Weights of a small sound classifier.
Model: 2.63M parameters, mfcc input, norm rmsnorm, activation gelu.
Data: trained on short pieces for a synthesised band: melody, chords, bass and drums, 26041 training examples, 90.4 epochs.
Rows from block 6 of a small sound classifier, named by matrix and row number. Rows with one number belong to one neuron. Each number is 200 + 30 x the weight over its row's rms, rounded and kept within 0 to 999. All counts start at 0.
After each neuron's rows are labels from the 100 clips, of 14848, where the neuron reaches its highest value: "lies over" is the class under the peak. Only what is clearly more common there than usual is listed. The data: short pieces for a synthesised band: melody, chords, bass and drums. In brackets: how many of the 100.
# fc1: MLP up (model.blocks.6.mlp.fc1.weight, 512x128), inputs 0-127
# fc2: MLP down (model.blocks.6.mlp.fc2.weight, 128x512, transposed), outputs 0-127

fc1.239,214,191,186,197,259,189,196,206,223,252,228,223,227,205,200,158,223,154,188,216,191,173,200,198,156,200,216,237,212,216,210,197,146,216,243,199,185,166,199,215,207,246,229,189,190,170,200,158,182,220,252,174,235,226,215,198,217,196,227,229,215,266,162,191,181,202,288,161,184,208,171,221,161,215,195,170,229,223,160,204,230,211,156,163,252,181,136,163,256,163,217,151,209,256,179,191,202,206,186,132,235,192,188,159,203,189,199,178,221,136,205,215,240,235,193,192,195,154,232,214,205,267,157,212,168,175,181,222
fc2.239,155,221,239,263,173,221,154,208,221,152,189,231,224,176,206,194,209,194,166,183,205,199,200,198,220,282,207,209,148,240,159,263,211,172,265,182,186,202,200,189,190,170,163,188,235,193,200,138,239,199,186,203,206,162,211,215,183,236,189,208,180,210,187,197,160,202,252,187,176,159,204,220,220,166,231,193,182,203,238,203,175,199,161,279,213,171,277,176,158,250,193,173,204,204,181,202,186,235,191,176,194,189,197,196,210,207,103,162,221,142,229,222,172,162,207,229,202,261,170,222,223,209,182,193,188,208,185,206
lies over: B major chord (46)

fc1.72,216,191,183,180,253,212,249,258,163,183,202,251,227,190,209,245,158,196,286,242,206,155,143,173,162,210,167,226,196,256,158,194,163,196,164,124,227,187,241,204,211,201,183,193,181,173,175,190,207,211,243,226,217,198,200,173,205,164,260,228,198,212,198,257,164,281,234,220,248,191,233,200,228,193,189,169,191,169,207,186,189,177,192,229,258,203,179,247,190,188,196,179,174,197,209,186,154,221,193,192,204,218,194,202,170,182,193,150,191,214,192,189,155,241,224,181,176,135,193,218,186,234,200,154,187,189,170,202
fc2.72,230,211,174,231,157,192,206,221,170,194,215,239,162,188,199,163,196,174,226,203,204,210,185,256,207,192,277,177,222,212,198,172,234,227,199,205,174,197,173,177,196,210,268,161,201,210,269,255,233,202,213,176,163,180,208,176,217,129,215,199,202,211,183,235,217,238,174,174,185,228,153,207,196,188,219,238,206,245,147,163,252,198,179,218,181,185,226,187,201,217,220,160,240,186,191,238,212,189,222,194,170,252,199,199,211,205,184,204,156,211,199,211,285,209,156,169,192,276,131,143,179,225,234,222,208,248,240,200
lies over: G major chord (38)

fc1.315,214,225,199,209,168,193,176,243,205,280,197,162,147,207,171,187,203,215,216,210,237,208,215,187,204,245,210,245,197,188,123,181,133,249,165,175,207,164,207,222,178,245,206,184,192,188,197,164,259,171,190,241,184,218,177,204,237,218,160,170,260,152,228,169,231,224,188,208,156,160,181,205,233,200,206,212,132,173,196,231,190,160,158,214,217,162,205,130,181,168,180,190,217,218,156,211,206,211,179,214,224,215,241,115,198,213,210,240,190,249,216,193,164,208,191,193,203,172,159,201,181,157,223,193,187,240,212,220
fc2.315,202,209,202,208,206,209,187,154,196,237,185,141,258,241,218,193,196,181,224,203,146,257,234,199,228,193,214,188,216,174,217,217,251,145,193,169,142,217,192,161,216,189,244,232,201,189,203,213,196,201,225,142,268,212,149,236,188,208,234,196,149,182,194,199,203,197,208,193,214,207,222,190,202,251,150,173,251,307,209,170,245,245,211,158,254,226,185,218,229,239,145,240,254,199,211,165,212,226,192,203,233,193,216,255,172,211,167,253,194,179,201,184,208,218,206,181,224,236,210,202,216,172,203,204,212,199,203,232
lies over: F# minor chord (39); A# major chord (30)

fc1.491,214,218,176,137,224,165,202,219,221,202,202,213,237,179,162,205,233,189,231,250,199,240,176,183,231,223,187,168,161,192,195,241,187,211,171,217,214,183,268,236,213,196,179,196,248,196,192,146,153,200,255,208,136,148,181,195,222,202,224,198,270,229,179,230,224,241,196,218,193,182,159,193,171,206,234,196,166,206,184,171,232,166,176,220,243,221,173,207,227,152,196,187,228,177,231,180,223,115,191,182,146,227,220,154,209,182,252,199,203,163,217,156,250,162,202,203,153,178,152,178,204,252,215,177,186,205,168,194
fc2.491,197,208,199,197,200,204,178,239,215,217,241,214,208,213,190,240,215,154,195,249,218,181,169,175,259,181,215,222,195,213,229,151,199,179,196,198,158,207,167,223,240,221,234,198,208,144,192,272,184,214,205,185,177,201,224,166,191,211,162,158,155,204,170,216,199,145,224,279,153,216,219,169,207,218,192,179,211,228,206,209,224,176,133,188,219,178,243,229,164,265,158,191,221,193,153,196,202,215,149,213,222,181,235,215,194,213,199,203,145,203,188,132,202,211,230,173,195,230,216,225,214,159,262,194,224,120,156,244
lies over: F minor chord (73)

fc1.80,113,227,211,199,212,201,203,237,265,197,198,263,192,214,175,231,231,152,171,254,212,152,204,241,151,205,214,198,196,201,186,166,161,210,172,233,217,228,181,185,213,238,204,250,175,183,229,258,149,179,187,217,140,212,183,257,219,188,200,206,202,157,234,227,195,200,232,219,199,180,188,201,218,190,169,191,170,160,202,246,198,230,180,186,237,175,234,209,253,221,202,121,248,240,196,183,262,206,189,197,186,180,221,190,170,218,216,191,179,173,175,245,197,193,222,248,188,189,150,160,217,199,173,151,201,219,230,244
fc2.80,286,212,165,175,232,176,166,200,154,230,193,194,240,145,226,135,196,220,201,187,193,195,184,129,171,214,202,221,239,223,180,211,228,219,246,203,219,157,205,227,229,139,218,165,170,149,173,176,237,193,223,185,188,200,209,205,201,175,209,239,217,204,223,166,236,231,176,165,161,168,189,213,228,203,242,206,254,200,200,176,203,178,247,162,141,244,184,191,237,195,260,236,181,235,192,209,191,155,202,228,223,236,237,167,192,210,209,227,213,220,190,250,179,176,189,196,154,124,224,178,210,242,194,224,207,199,156,192
lies over: B minor chord (53)

fc1.216,240,238,236,190,176,175,203,203,193,189,207,174,177,146,164,255,250,228,183,135,252,238,283,244,194,179,193,202,251,249,142,188,193,156,151,182,252,155,188,175,213,204,184,215,190,183,153,180,223,224,157,199,175,170,220,196,253,195,216,191,238,211,228,216,217,200,160,209,165,174,198,217,222,231,184,242,202,253,156,174,255,214,190,221,193,172,201,214,220,199,183,211,270,181,194,211,195,233,220,164,187,152,229,183,212,204,194,171,209,223,215,202,197,180,137,192,200,164,163,239,254,195,200,218,197,194,172,240
fc2.216,147,222,217,210,181,177,213,143,210,188,198,231,268,227,194,225,212,183,200,208,165,189,191,221,176,181,189,134,231,175,226,141,191,219,173,196,217,179,189,195,212,161,198,141,133,217,179,246,143,155,197,137,209,205,189,207,188,250,181,251,163,184,172,183,168,240,193,232,234,218,218,160,214,236,220,224,202,185,198,216,188,213,151,160,250,263,182,175,174,172,241,235,195,207,237,173,183,236,239,206,227,199,140,227,207,164,224,236,217,191,211,155,200,206,222,170,208,265,175,187,203,193,198,186,214,193,270,202
lies over: G# minor chord (25)

fc1.66,243,176,220,188,260,178,220,248,195,227,219,163,197,180,201,187,208,163,248,237,205,206,229,206,221,162,260,211,189,263,168,218,198,158,205,231,194,178,218,192,232,199,229,166,112,159,220,195,167,253,179,195,200,273,175,246,224,187,178,179,180,165,207,217,228,157,196,223,208,230,209,232,223,140,223,208,233,212,174,186,220,172,162,159,264,146,222,204,163,205,200,215,237,202,186,180,226,215,172,189,254,212,216,157,177,221,264,195,190,190,171,255,179,187,239,176,214,179,182,201,231,238,219,197,240,211,169,199
fc2.66,172,156,209,206,216,226,128,202,185,171,207,187,235,172,163,230,181,218,169,162,161,217,218,202,187,197,181,159,180,197,142,150,156,166,156,186,232,226,249,157,176,195,205,118,200,193,150,184,188,231,220,222,205,196,198,211,176,204,177,185,197,189,201,203,182,227,187,186,194,222,180,159,224,202,190,174,150,201,178,249,182,190,213,209,117,189,138,185,260,167,182,205,173,148,178,231,191,203,223,187,200,161,190,256,172,201,161,190,226,162,236,207,230,136,183,189,225,171,234,225,188,228,159,215,181,153,139,216
lies over: C major chord (25)

fc1.236,226,164,175,183,186,189,156,208,197,190,174,196,235,180,168,248,228,248,191,197,187,155,175,213,182,205,144,217,196,186,169,206,183,166,145,180,134,164,225,181,208,177,164,177,190,186,178,220,157,177,226,192,268,163,186,169,228,216,232,228,191,179,227,200,213,185,172,215,191,186,258,179,193,198,198,212,172,200,197,185,147,165,250,229,209,226,165,221,193,243,170,191,193,231,179,155,178,213,143,213,251,182,176,224,179,186,160,171,214,167,158,193,170,155,214,201,120,171,199,209,128,261,187,200,136,212,241,237
fc2.236,218,200,222,174,248,216,213,150,179,180,223,231,215,143,194,220,196,164,210,215,173,181,157,194,230,197,224,177,199,226,170,175,242,208,199,180,202,235,162,205,185,184,226,247,216,188,181,166,236,137,229,152,150,208,147,170,189,196,238,177,209,241,188,199,159,184,215,213,201,181,135,202,168,158,152,220,200,263,180,200,199,169,166,241,221,220,162,216,200,213,153,197,193,220,185,208,188,205,167,209,245,259,209,225,186,175,124,228,191,149,187,176,257,278,147,191,237,197,143,215,190,183,204,199,226,202,202,161
lies over: G major chord (50)

fc1.181,233,199,178,217,201,188,179,209,177,168,202,198,216,234,226,194,188,155,202,221,175,166,218,176,147,177,172,228,230,185,157,218,181,219,172,197,226,215,240,213,194,233,179,191,168,210,192,203,229,205,176,104,195,264,155,224,239,259,222,206,147,244,210,211,235,180,161,195,180,185,177,238,251,185,141,201,212,249,205,116,187,201,170,210,214,211,192,195,222,172,183,198,180,193,210,162,187,261,166,170,192,250,204,199,156,189,202,268,193,243,173,127,188,189,167,201,208,199,194,177,201,175,255,216,184,180,185,262
fc2.181,193,162,222,176,176,258,208,163,192,226,200,259,208,181,176,191,156,175,180,191,225,163,234,177,233,237,236,201,187,213,182,204,240,172,207,201,235,176,193,176,156,153,235,180,179,233,173,225,203,232,210,264,177,132,188,196,209,151,210,231,224,210,229,179,161,226,193,191,215,139,163,228,278,205,201,188,207,151,211,247,141,241,126,139,211,211,245,196,174,207,206,217,168,220,187,237,228,214,243,201,209,203,175,201,184,173,198,255,187,175,215,190,231,197,168,181,243,247,180,238,188,205,175,186,184,214,237,160
lies over: F# minor chord (59)

fc1.469,225,179,168,208,190,200,222,255,183,219,217,192,170,207,218,204,210,264,190,254,225,182,183,226,165,202,229,172,161,177,173,213,185,174,225,195,199,213,209,190,236,217,153,198,215,188,215,186,234,194,221,199,248,244,216,215,195,187,286,144,243,203,240,209,235,205,241,194,208,160,204,170,240,228,219,195,135,205,115,145,197,187,163,207,195,189,210,224,235,240,252,179,188,246,176,201,192,220,207,194,200,235,218,181,195,196,206,228,239,140,193,150,210,223,194,215,180,143,120,186,148,181,161,223,154,243,201,211
fc2.469,202,167,228,232,210,165,240,187,189,166,174,268,222,176,214,165,243,172,175,208,165,173,175,237,236,193,190,231,171,214,206,224,216,219,214,189,213,156,157,184,188,129,259,183,175,178,186,185,210,208,175,175,171,177,108,156,217,260,210,237,163,253,193,185,163,150,188,182,182,211,189,189,219,162,237,273,185,213,220,219,118,237,237,212,205,240,218,211,172,182,229,219,220,227,245,197,168,200,195,192,196,175,240,228,226,250,215,213,189,192,229,248,193,217,191,194,218,228,191,229,215,207,234,237,222,166,215,204
lies over: G# minor chord (98)

fc1.91,192,231,171,149,250,249,196,176,233,220,213,185,215,236,179,171,213,196,168,205,217,210,218,178,195,162,181,180,223,201,188,154,161,214,163,213,220,144,243,174,201,240,177,213,221,167,137,179,152,200,273,171,206,199,186,240,160,203,194,171,145,126,192,181,261,155,190,194,175,259,232,160,199,194,204,212,191,237,184,198,209,194,239,212,219,208,170,233,230,232,223,209,193,173,168,197,223,195,194,168,199,178,200,221,201,217,190,187,217,195,196,132,216,240,199,173,241,233,128,206,200,250,167,216,174,122,235,180
fc2.91,256,259,227,213,164,189,201,207,195,156,230,167,184,205,201,155,224,234,182,219,185,144,219,210,158,197,175,209,131,197,226,245,224,220,209,214,222,217,149,153,207,146,185,157,213,143,213,192,204,256,233,188,209,212,157,203,170,193,230,143,166,196,202,239,153,185,176,217,199,223,184,189,245,225,174,192,193,206,173,222,181,216,190,119,231,214,198,190,236,251,255,147,233,204,210,203,195,152,171,237,212,179,206,215,215,236,204,184,204,208,135,216,218,180,206,156,197,177,274,246,196,180,168,224,203,217,208,228
lies over: C major chord (75)

fc1.31,208,181,189,239,175,253,281,162,201,177,161,194,242,197,222,138,195,241,189,174,169,172,180,223,195,220,285,180,172,194,191,253,160,246,203,201,265,181,152,242,157,170,198,219,200,171,132,195,237,195,172,175,209,230,252,197,193,220,144,204,214,215,264,233,216,213,124,183,213,188,233,190,180,205,159,216,178,206,185,255,179,188,165,212,204,150,201,207,212,206,225,195,199,210,179,209,195,212,217,176,225,211,220,205,220,201,210,236,180,165,183,175,183,203,195,179,224,223,140,234,252,155,207,210,232,182,196,192
fc2.31,194,186,210,173,231,216,252,172,182,192,252,241,167,209,161,206,129,185,241,245,258,253,210,208,166,228,234,202,196,207,237,172,195,229,220,170,180,197,220,186,250,212,187,217,205,161,197,225,273,231,210,197,200,220,174,216,242,187,223,216,184,219,195,192,197,194,203,141,203,133,217,205,217,248,224,196,197,227,214,179,177,170,237,266,213,201,165,166,184,171,148,200,279,215,187,118,196,222,149,211,212,210,282,204,181,212,192,207,197,198,214,267,167,204,206,210,193,201,245,198,196,224,175,221,223,170,188,193
lies over: F# minor chord (89)

fc1.147,180,189,215,193,157,209,221,219,164,196,157,187,199,209,218,210,237,221,156,166,249,210,156,169,147,244,188,191,209,167,171,155,189,166,175,239,237,177,226,238,213,203,170,188,217,174,200,227,200,210,197,209,177,209,207,179,219,241,208,201,213,200,167,196,201,237,198,177,184,191,191,224,229,163,235,238,210,207,170,195,155,137,218,206,271,175,158,254,186,191,214,180,192,173,220,174,212,192,144,234,172,176,218,176,230,263,149,235,175,150,205,127,173,202,215,126,176,218,165,272,242,251,209,182,194,247,179,192
fc2.147,222,198,194,154,244,172,219,182,265,211,166,146,193,202,210,225,169,224,207,221,197,159,242,183,230,206,217,206,183,210,251,214,181,228,189,197,184,184,229,226,190,172,213,173,188,209,193,205,267,193,216,235,184,183,256,202,180,209,152,172,257,248,213,172,208,225,201,219,192,158,190,236,194,262,245,218,248,227,234,166,236,206,251,201,169,203,208,219,213,233,193,168,142,245,194,274,167,211,257,149,178,161,210,231,173,208,155,203,257,257,193,253,234,160,190,210,238,216,222,195,174,185,202,197,205,173,195,232
lies over: G# minor chord (50)

fc1.197,189,146,151,179,180,193,183,221,203,198,168,199,256,185,135,224,199,218,142,180,233,187,196,291,189,226,179,194,174,140,193,201,168,239,162,221,166,174,228,251,214,209,162,179,171,177,206,189,237,219,201,146,163,207,181,219,185,168,234,205,177,144,200,168,204,205,185,165,158,194,169,181,202,212,189,192,153,248,186,216,216,184,221,229,222,181,171,209,238,158,230,193,190,223,151,171,250,233,207,128,210,217,148,205,180,228,230,191,189,212,200,202,205,196,238,166,165,271,156,223,163,167,221,185,198,230,164,189
fc2.197,191,186,169,205,186,175,208,216,185,164,180,158,125,238,166,171,220,190,226,242,196,216,223,226,204,214,244,226,192,193,229,255,199,263,207,196,161,176,200,184,226,207,241,224,213,212,192,200,227,240,195,203,232,185,221,207,258,238,114,168,237,174,191,230,199,198,219,226,241,169,225,169,143,210,201,234,253,176,172,189,212,155,132,214,206,212,263,174,226,179,213,199,222,181,206,284,181,229,177,207,210,205,204,191,210,227,234,230,251,221,178,202,182,270,213,186,187,160,196,197,170,169,199,244,246,203,245,204
lies over: G# minor chord (89)

fc1.421,139,203,242,154,194,200,225,226,146,227,166,173,228,183,196,233,170,225,205,241,185,175,224,153,176,239,128,200,224,205,257,180,179,163,184,215,189,180,183,223,203,180,205,232,250,160,207,183,170,188,153,212,191,241,183,164,252,221,211,250,231,221,194,209,264,231,204,190,163,221,227,212,191,228,225,158,222,185,165,218,206,177,154,212,227,253,163,148,230,216,233,185,187,222,232,206,203,251,193,183,243,216,133,212,199,250,228,140,200,209,165,177,185,220,210,220,187,172,216,194,156,234,152,184,193,226,163,202
fc2.421,238,171,169,172,184,225,172,244,238,151,179,228,167,141,227,165,169,165,216,210,213,218,228,285,225,201,257,217,138,210,141,249,217,243,256,183,177,156,187,228,160,167,192,200,227,190,205,225,244,207,195,220,175,181,214,216,169,240,218,201,248,211,186,206,218,167,226,256,255,187,202,209,214,176,190,231,177,168,218,168,199,148,201,214,185,177,257,222,232,207,183,226,202,196,187,153,181,187,217,201,152,215,249,210,194,200,179,270,196,173,190,183,225,224,152,193,176,229,164,177,162,196,166,181,195,176,221,199
lies over: G major chord (31); C major chord (30)

fc1.77,188,162,220,218,180,270,141,137,223,181,138,240,221,196,193,211,193,235,225,174,129,187,186,203,189,208,222,162,167,176,183,191,158,241,163,181,128,206,171,180,192,223,202,227,149,172,182,228,191,228,142,194,216,239,185,182,228,219,160,151,213,197,212,203,203,172,187,241,162,181,185,224,187,178,208,178,257,245,191,209,214,187,204,180,218,226,149,154,219,236,225,151,194,268,212,164,158,165,230,180,222,202,217,151,139,187,212,195,224,192,234,188,228,197,221,170,194,179,202,179,212,227,160,157,196,217,184,172
fc2.77,197,157,157,235,236,215,225,262,161,167,188,189,166,156,170,235,194,144,183,202,180,202,210,159,193,192,188,223,180,205,223,197,220,158,234,221,203,183,194,188,191,161,194,224,223,178,205,238,165,235,200,225,195,247,162,227,264,244,252,210,240,172,212,202,203,219,189,202,121,191,215,172,200,169,167,232,177,242,215,177,202,161,192,173,223,177,236,226,251,222,190,199,144,176,205,239,175,210,203,168,215,207,226,217,199,302,188,227,184,214,165,251,200,230,183,222,218,189,164,203,125,204,205,188,237,165,256,190
lies over: F# minor chord (61)

fc1.460,255,189,211,242,208,192,177,260,166,177,165,176,186,195,236,152,172,187,263,246,174,213,194,214,177,230,216,203,163,221,194,212,255,213,201,173,283,185,165,184,194,242,178,237,201,187,188,221,200,227,170,217,192,224,179,165,256,230,223,195,229,165,182,217,191,208,189,209,187,222,241,170,196,237,210,214,204,277,190,160,220,166,238,242,227,200,137,159,190,196,205,206,163,178,220,216,228,170,219,213,174,246,221,191,132,156,183,136,178,206,190,216,189,171,224,145,253,197,192,187,235,228,237,173,185,158,196,173
fc2.460,214,190,270,218,206,248,256,183,246,210,248,211,183,239,197,237,277,222,181,161,218,239,216,168,192,137,202,191,170,178,207,154,215,164,206,236,182,205,207,196,270,182,221,207,226,196,226,197,129,212,216,189,204,179,172,210,171,229,229,238,195,191,232,222,205,233,230,219,170,209,186,235,205,202,200,184,135,192,221,174,236,195,214,223,247,151,214,231,185,168,165,250,248,201,194,183,225,202,215,171,251,259,242,170,193,233,167,284,210,210,223,164,200,206,164,205,222,241,226,217,196,215,207,205,175,211,213,210
lies over: F# minor chord (35)

fc1.312,212,134,197,185,204,167,233,225,162,189,144,193,197,205,219,156,194,211,161,201,202,195,161,213,131,262,212,236,185,204,181,168,123,250,188,184,213,236,262,211,156,231,258,200,164,181,161,184,190,208,220,181,221,219,191,197,169,257,216,246,177,186,243,173,232,186,186,192,171,210,252,165,247,223,233,229,206,229,204,202,218,211,200,184,201,158,192,209,223,197,194,198,157,168,175,252,224,169,231,236,168,193,170,153,223,214,216,173,203,197,220,173,201,204,254,208,172,180,187,249,228,228,194,258,202,273,202,175
fc2.312,209,207,159,207,242,167,170,249,222,243,226,226,221,172,212,190,190,210,204,200,214,198,151,230,169,191,246,171,231,211,239,186,232,183,222,192,183,171,190,163,185,200,188,217,209,178,196,184,159,201,173,179,206,206,191,232,206,169,183,199,166,151,249,194,186,234,182,264,254,151,195,174,193,183,219,209,235,227,137,174,171,207,207,177,231,219,144,201,160,191,219,218,209,224,156,136,169,178,179,125,261,200,215,216,169,204,264,196,175,253,205,179,159,214,132,205,167,212,233,252,216,182,157,143,230,212,228,177
lies over: B minor chord (69)

fc1.394,204,197,157,213,225,226,146,240,228,222,199,195,209,196,213,199,207,190,145,220,188,132,178,177,200,163,198,271,126,196,160,214,165,183,200,218,177,153,173,212,229,206,127,226,181,153,221,220,216,221,240,224,255,214,200,166,239,227,206,196,186,209,148,200,187,222,214,211,150,212,179,222,226,239,242,207,208,203,197,167,184,222,197,161,266,154,228,213,188,185,247,154,176,193,164,146,273,213,200,244,190,225,195,166,216,171,179,248,209,221,247,179,199,215,186,250,203,208,188,202,240,196,205,189,227,149,224,220
fc2.394,281,217,226,254,184,200,235,182,244,174,199,193,197,204,143,267,255,187,214,169,230,197,163,159,212,189,146,172,192,208,175,271,181,204,184,174,169,176,276,199,208,193,250,228,163,185,167,201,202,194,180,160,170,169,230,160,203,168,256,261,191,195,189,195,184,252,219,190,159,209,175,262,176,211,214,184,171,195,198,203,192,275,160,200,204,231,197,272,207,211,241,189,219,228,206,200,136,183,195,189,215,184,205,247,181,216,176,203,191,208,228,197,209,192,196,199,231,221,185,234,211,189,172,213,236,219,219,163
lies over: B major chord (44)

fc1.393,218,244,182,181,211,203,170,176,173,183,235,176,244,260,230,195,174,210,176,229,155,217,178,232,162,185,238,182,191,231,169,198,140,244,185,246,156,162,181,225,163,219,166,146,127,207,227,234,194,184,232,170,194,201,171,239,199,197,221,203,194,205,232,215,200,193,215,228,107,160,199,191,216,199,208,196,212,202,173,218,180,202,221,190,193,185,168,196,246,204,214,157,194,212,195,189,210,191,195,214,182,226,159,199,146,209,188,184,176,148,210,210,174,171,229,211,144,268,190,189,233,171,140,157,183,297,176,176
fc2.393,182,136,150,236,211,179,231,240,244,212,211,199,182,236,216,179,195,240,145,253,211,175,134,179,178,201,176,207,207,203,176,222,211,256,233,261,187,158,197,164,200,196,178,253,221,164,213,165,164,214,166,164,214,170,189,188,228,173,183,216,191,123,222,200,231,265,174,194,199,229,197,187,166,180,212,196,154,248,182,183,218,151,223,194,183,221,225,179,226,220,255,231,177,216,184,158,151,215,209,206,213,207,224,199,165,202,219,202,211,207,172,229,178,255,191,207,157,146,207,141,195,228,176,199,229,190,267,210
lies over: B minor chord (83)

fc1.470,172,192,183,198,194,217,189,122,196,239,151,267,194,130,174,231,178,214,195,222,205,127,175,197,218,203,227,219,260,151,149,188,218,200,169,218,191,205,193,207,246,174,176,197,175,230,156,210,207,217,203,141,206,170,173,162,182,196,232,207,184,149,228,196,236,248,218,219,162,223,245,201,222,243,180,164,169,233,207,153,181,172,174,200,177,229,229,175,196,197,190,143,204,280,172,185,235,210,188,156,252,200,235,173,227,203,220,191,197,180,224,181,188,211,206,189,216,179,150,183,250,238,198,189,203,160,212,244
fc2.470,184,179,186,183,227,151,159,177,233,159,218,226,167,163,165,171,199,212,226,156,203,236,190,242,203,170,238,195,271,223,201,194,167,183,253,178,119,171,201,218,152,229,204,205,174,167,177,240,230,182,180,259,182,214,243,224,232,187,184,224,258,245,187,185,206,171,227,176,220,143,182,232,208,210,215,260,185,162,182,199,252,254,221,181,232,163,241,260,153,194,212,195,204,211,211,187,219,196,138,184,176,190,189,166,176,189,232,232,207,232,157,219,143,162,194,229,217,189,223,204,193,212,208,197,222,227,180,204
lies over: G# minor chord (81)

fc1.187,187,215,190,189,193,194,193,205,244,195,136,174,223,220,231,177,225,171,194,191,183,204,220,145,162,139,160,200,185,186,160,221,194,166,164,218,177,188,141,200,245,169,228,198,206,201,191,222,182,207,189,187,197,247,184,205,162,148,197,168,191,174,185,175,188,238,171,187,227,203,208,232,152,211,208,183,121,236,217,218,240,193,148,216,215,218,222,212,182,213,237,155,243,226,263,198,169,140,183,153,219,219,190,170,153,200,233,163,200,191,183,233,176,226,199,183,210,149,164,264,243,255,171,158,139,234,204,233
fc2.187,197,201,195,178,204,224,191,223,212,192,192,201,231,176,161,183,175,214,200,163,188,170,188,186,154,181,234,185,265,183,196,216,192,183,190,204,172,184,202,183,178,168,182,204,204,185,243,176,216,216,253,213,157,210,163,185,184,229,230,218,197,199,214,185,257,177,265,158,182,160,154,184,249,172,179,191,208,212,105,235,198,198,236,177,229,153,167,225,196,196,201,207,169,273,159,181,240,218,189,256,219,174,165,238,197,229,228,192,219,146,183,170,308,212,197,259,178,179,175,167,181,171,228,186,247,215,199,220
lies over: G# minor chord (69)

fc1.146,181,207,164,174,204,181,209,230,212,222,231,167,184,209,255,192,155,223,197,158,170,218,161,235,235,243,196,193,219,186,195,193,182,179,155,165,119,193,205,216,177,179,189,195,225,173,194,216,194,217,177,142,185,167,144,160,241,205,240,200,239,208,165,176,186,171,222,182,106,180,159,218,168,171,195,211,188,214,188,201,249,213,147,219,247,194,207,183,226,178,236,147,243,152,228,183,183,234,151,193,196,206,235,242,173,208,184,252,224,259,155,223,174,180,194,182,203,204,166,187,153,181,185,148,178,202,184,161
fc2.146,203,201,231,206,151,204,227,162,174,192,138,218,166,234,183,240,168,209,224,220,224,173,164,221,175,253,228,232,183,223,158,211,198,222,256,211,235,245,179,170,236,197,207,182,173,183,191,238,220,241,216,221,203,236,208,180,185,186,249,192,206,219,187,226,187,147,196,218,235,189,267,159,239,204,159,206,209,227,198,177,231,190,171,188,149,185,195,233,205,237,207,197,205,163,207,231,217,235,221,205,228,133,183,106,212,168,195,135,177,166,207,140,205,196,178,227,193,142,180,221,200,189,167,232,267,224,231,193
lies over: F# minor chord (46)

fc1.166,231,201,199,215,241,198,176,154,147,240,213,151,237,196,178,176,161,166,218,204,230,174,199,182,145,194,161,187,191,225,176,225,196,215,211,149,199,140,231,187,229,207,222,153,157,108,189,259,225,230,277,220,202,197,186,181,179,179,215,206,176,192,221,196,169,159,193,216,163,132,208,187,186,221,219,183,204,202,185,221,199,224,248,185,250,206,131,265,199,190,183,214,228,192,187,142,169,187,165,197,222,214,246,150,204,162,177,173,207,226,233,200,225,190,237,208,181,212,150,202,219,169,207,156,211,177,177,204
fc2.166,217,232,194,185,197,255,234,234,217,171,207,226,152,170,187,181,176,268,216,182,206,206,205,195,236,190,212,175,181,153,209,191,238,252,240,212,201,142,215,257,216,183,160,225,210,211,181,188,215,170,227,197,194,193,182,166,190,159,230,180,209,177,195,216,237,214,172,236,249,215,223,192,202,208,210,196,162,160,168,211,229,158,220,198,195,205,220,208,232,190,215,151,146,239,205,217,176,135,208,190,143,204,225,279,214,268,206,243,199,262,232,180,204,222,208,219,196,205,235,251,135,244,173,198,234,193,238,138
lies over: F minor chord (43)

fc1.192,216,247,227,151,226,211,201,171,205,231,233,219,251,239,219,221,178,267,260,152,206,242,222,189,157,216,151,192,196,165,192,161,174,166,229,196,213,174,201,151,180,171,223,184,179,151,176,190,184,236,179,150,200,227,164,204,167,219,193,162,193,164,210,198,188,184,177,212,179,246,170,132,195,156,163,239,213,224,213,166,231,255,235,207,221,168,234,188,252,214,263,183,206,251,190,182,225,189,169,178,185,182,176,228,228,194,206,221,227,220,156,204,183,217,254,165,232,227,181,203,246,236,182,244,200,161,204,225
fc2.192,236,208,225,251,230,212,204,235,213,231,181,253,211,152,227,195,214,201,182,185,241,194,192,205,190,138,222,180,219,189,240,217,182,279,188,211,222,188,218,144,203,194,140,198,197,230,163,173,241,223,234,175,253,156,184,158,164,194,203,220,211,190,177,205,228,223,183,176,193,160,211,184,200,261,197,190,163,234,119,208,189,209,169,213,155,241,186,196,135,200,171,200,190,136,211,249,228,210,234,230,221,193,208,182,161,227,201,154,208,195,157,185,214,194,233,212,133,235,215,204,171,198,187,235,236,154,187,154
lies over: C major chord (64)